From a checkpoint of a small class-conditioned image diffusion model.
Model: norm layernorm, layers 8.
Training: soap at rate 0.0033, 21200 steps, batches of 128.
Data: trained on analogue clock faces, 195000 training examples, 13.9 epochs.
Rows from block 2 of a small class-conditioned image diffusion model, named by matrix and row number. Rows with one number belong to one neuron. Each number is 500 + 50 x the weight over its row's rms, rounded and kept within 0 to 999. All counts start at 0. Numbers have three digits each.
After each neuron's rows are labels from the 100 images, of 14976 (inputs lightly noised), where the neuron reaches its highest value: "lies over" is the class under the peak. Only what is clearly more common there than usual is listed. The data: analogue clock faces.
# fc1: MLP up (model.blocks.2.mlp.fc1.weight, 576x192), inputs 0-95
# fc2: MLP down (model.blocks.2.mlp.fc2.weight, 192x576, transposed), outputs 0-95

fc1.402:549432542524470406509516552540417482495517471549526562574439504512554451519537462520573514416485442522529477657488547585521570448514488517458520409484605583566561483505436483522538491599440545524461464418506508620485388574489508462474555488487475477440489553503473458475556560443508497461
fc2.402:510449449545538542439541545514526478512532534494438418392587539450513472566479504462385579490536448494490456465381468478415446470545484465522450466499535451518479528519499465474490573444492553505509494530517486482494460542444559425476383534509492514483526500491585473428451391469612504545
lies over: hour hand

fc1.533:493455510531545508419398529543543524358473497529539481442554566457530475572445484508425530481411536471496415412592516491467483499431504501471500516473518466440517578528508593456541529529486395496552544522476490437437492562455434554534489495533445465478504530507558578538515596469506525457
fc2.533:421493570408443559603548482438543487447445594471530554440444509492535472526491580506550558556487519562507529564559559528608533533513469427491543512497524503550422439485495605460599469444514435477502479473532486479487525513491426474494445445504449468536511476357501582553511498588482523576
lies over: backdrop

fc1.495:486516482556525574523519482534477538596516398439439526563493478486471533447478522497488397663521416582539481495455534560388421539472543428548466478557451512581473460450452554387481529509490440552372400443468451461450610533498487552513485500449558472475468533448424490466517524460476536576
fc2.495:477527502492567461559503474503525536469451518565468507554557544555547547518492515470477516500493657495528513594644495541505572488548428549499444445526492508502535412477599435580656541551459462475517546459480468558511433488491469551530557504601445495489478524563544476446568507519451489496
lies over: backdrop

fc1.335:492495453577533496467443447491470595448471473506549527484520544429389484531447448619471582372561505589453439535452463532570482487539573513403575488545512537526575462514345541521490557513529412484557472507534491595490531441524507483391567483555544548535446534520407436530445587509472452480
fc2.335:480524460474453567434611566561636415488508535515424477569511544467495546444465546476459515498410546556534473490461500419458431439526543613461445566548530441532482460488558489466495503582486398446596560515345464393438514552500587509526500570478492569547555550542552449463494428401559512499
lies over: backdrop

fc1.282:484478502420516603540520507484574513585520524470438446513527509551475440483472439510548571481501500440431523397465559537460477434511522450486483511483411558560442520507545550531530499487517531415472446489443518416514586529563585503431498441458492627576419566590591395518512499574449391555
fc2.282:508491499517500425485463402586567551489526535541489547431535531491541589441481460494507542466517490521496511529424483446465464451550524526630431473568585444431511454409543474528420602499518417522487541524495467505482484559472488453494411567460611398445493552535517622396457413521491475551
lies over: face

fc1.483:540464533491466568483467400548585603471496464597513484496608521584543490492602495586534439344518571427516427420529504545581562484459525498472554494523584614453535550513499510611499386465429548475614529503422519619465592567527516498505487488479520554433519491541514449510526510495425531528
fc2.483:493498471537532490500542526561434407444463449505521555531568613561492537387452484517517455571586490461440502551473401587540521515510525461523545467612510581474491497488481496477550426519579636473467547495484488482491554449458517539420449535480481484483627519480603565476476571475476503507
lies over: case

fc1.558:613475433575472523457510473488552474479453473487499423553483539479572466508464488475482503437441503552535535577508469476475489493495543444464509391547497497520579420434492536555587468496558507591493470454518497532518457498514449452465592508518444412558525561561566553589401509498556507576
fc2.558:392550521528471459513498528535391534530631553538528567366493489516425507534522445489511455519495492449508451467508500531489470518482447538525517552454451496542490519604532489436392576450472460446486528512488497528431575481495502636548421480450517537486459460374436466436503441521481450457
lies over: backdrop

fc1.92:451478476528475491511379455446510509453535513411406509613463536548534504501488533535590471532532601531491490428465444625527424494489526435550493493563422537470541523544486513507471516449446455541581482476512399502483564551563498537454445479421491502461488546538544527454467620423503534562
fc2.92:510560617516447456521494461474496540534462488522503393454502489540517533418491474501440595385446553532466479445511425514523474581524528479442499490469484511469503550481557448525454462478501448593498452439550511501528474520539497516505460530458505524527498487483525495512553477480563497608
lies over: case

fc1.244:507502508501427413473505489520493590459489460496469450398495567497559491555461544608569490576414526474510432520460501476507500380545549534552447449437455457425365525463501475544516544470492483557448485517429435505446524472504523523503462472433516515537528517426563526487470472474541333494
fc2.244:479531558433480535575464494404491491455550585535442472506440505535510404479515513534541476468398532581455533483494450443442568576480526546566559479485499505512494520492473599564512459464529513567409624514509523422385517552579575452558549535534575508500487429539555458496507526423482471511
lies over: backdrop

fc1.501:534467526472508515420548488516503509489543499521431512471514515612500328480516508528491417593488516393537475473501583500500523396458593461480493494533498415536522397459538490615522411513471571414452396481472418573424610574477500498524549463492460576432442501518474454453447400458487503525
fc2.501:493464490446487549444488544483425422433420524556555492481545547455503481455402510539580542522478479420540436461511488450503448474498500544523415533495540554481540466466485574425575433505492525582568637513495531434568534470583429485465499553499488414523471526515507555489526400474552479435
lies over: case

fc1.380:466546449546540451528428504465493512557493452451493546484512545550422393505458448511563506570408543462559543472553477490473418392524488551428489525387545493525502563446476424576501458426512581487583475419520469513504583416485558464490470514530484542545443483486452511481466472541455563470
fc2.380:517481410491469512415505465517464424412535449486508527512462486501594591570430473452463502553572453495519520543491516496478538533437442438561410468510524508471494417487465426510437512478410453409538413472513543487496529599530524447437464566512447529491658464477490439427609487601510445561
lies over: backdrop

fc1.295:504426516472425573552598557493437504506551513457507516449501442542438446541511481435509555564552493478504448498489511520516493503438481482507476422453468479513515493521457554486510509457480488491463436414518518482568485515401547470488479540469512541510468453453544441548724555550503511470
fc2.295:424425561504542468502483508489442573479452531523495482324571478506528471514406525447502588496522439533482471496442388558534496547448517508490511496478580446477502559494458603603446565472479508500519475442477469489506373527408444424442486568434532496461513516475455484481647594515467511488
lies over: face

fc1.50:540468483569543464569466476468448456491457488454478487496502464631514491469470540549590580510470416483553496504512439511495482530553496586501466516499504513486475449465529525575601445495476565490404550446393567574469500538450525556480483586483503424509544391523523513436481489458567520470
fc2.50:449524505516507436411528544615540470495490527591579585518529506509543543569469670524525492497619536495447557581549520557549471558542516460492468579440509501422491454504453508491406534499479524448512538548599503536410495542487593440531527513587516423554568505540491462549520573529463474589
lies over: hour hand; minute hand

fc1.448:480554535439527463459473452424513507512543484415559402444524520522422536550551359641523471525604575434414494451455403549578519549498417469476541455514462563531587487514411562455474488461555486503497489433511552479491506464486571492498461489472458545499431470389486453549493581474543473510
fc2.448:487567451546476554500505536551545511506441500578480513523491409517574457474484662409500483483397449507509519585565542475520484537513533486494492518467533493491454424463493506497580514571461494471507542551555480479476514467538531506546534438573544466547602508592530444452544523475425504446
lies over: backdrop

fc1.1:481557470473465497474377521470526521399546440558550408479517511444490543518436515505534483557417540669464499508399514432492570424504517536572512488510510496452474508490528530619515544493467516514510461462522480459475483445385519498521517467521521515521429530493481583568500567488581499482
fc2.1:521525590435494463502506561485507535539531518520432459540577458517591471506479477521525463469550541555474507486432488532454464584506544522539574465397510487571441418450416511536509577500544418585535527517529476504532493528545537488516487475571525565530537463452519437484509475575589480581
lies over: face

fc1.159:494446556518556574590558474480473437509490479472536506525564550509398516505512419579499380471633458516490378417564550479476527435473631509528495498455482538487464356475452565466521510475464558419523457496481511527537462584548494576483464482527453554488516495541521464540609449484518488520
fc2.159:469520498461580550531454511584442526496406439614550510492564526450483602514458508491447454437530406478507474499521404597448502455499549489459526570451581506368459458487488521521494547521407530505504527455459470506518401417531410465459433535491431448507496479516574558459553499422541564523
lies over: case

fc1.487:579509488569521547504491537465404440489483505461590413526472510486496381514527510469475530471518571478463492500443526402355520492455496564429424509547523512584589469481525558462523496477514490526556418490449531504479445480599504448548408551584500637505527527549484559500549513461523587406
fc2.487:451472484459472535427499545492534564491458594542506575488558466441453544514469503480470438563542448465525517454576541528598458545495386475583438449479423522484465563504465532539508494517543470556530532542533495566428501528413449606491578539402473457464599520414528481596469484499462537523
lies over: backdrop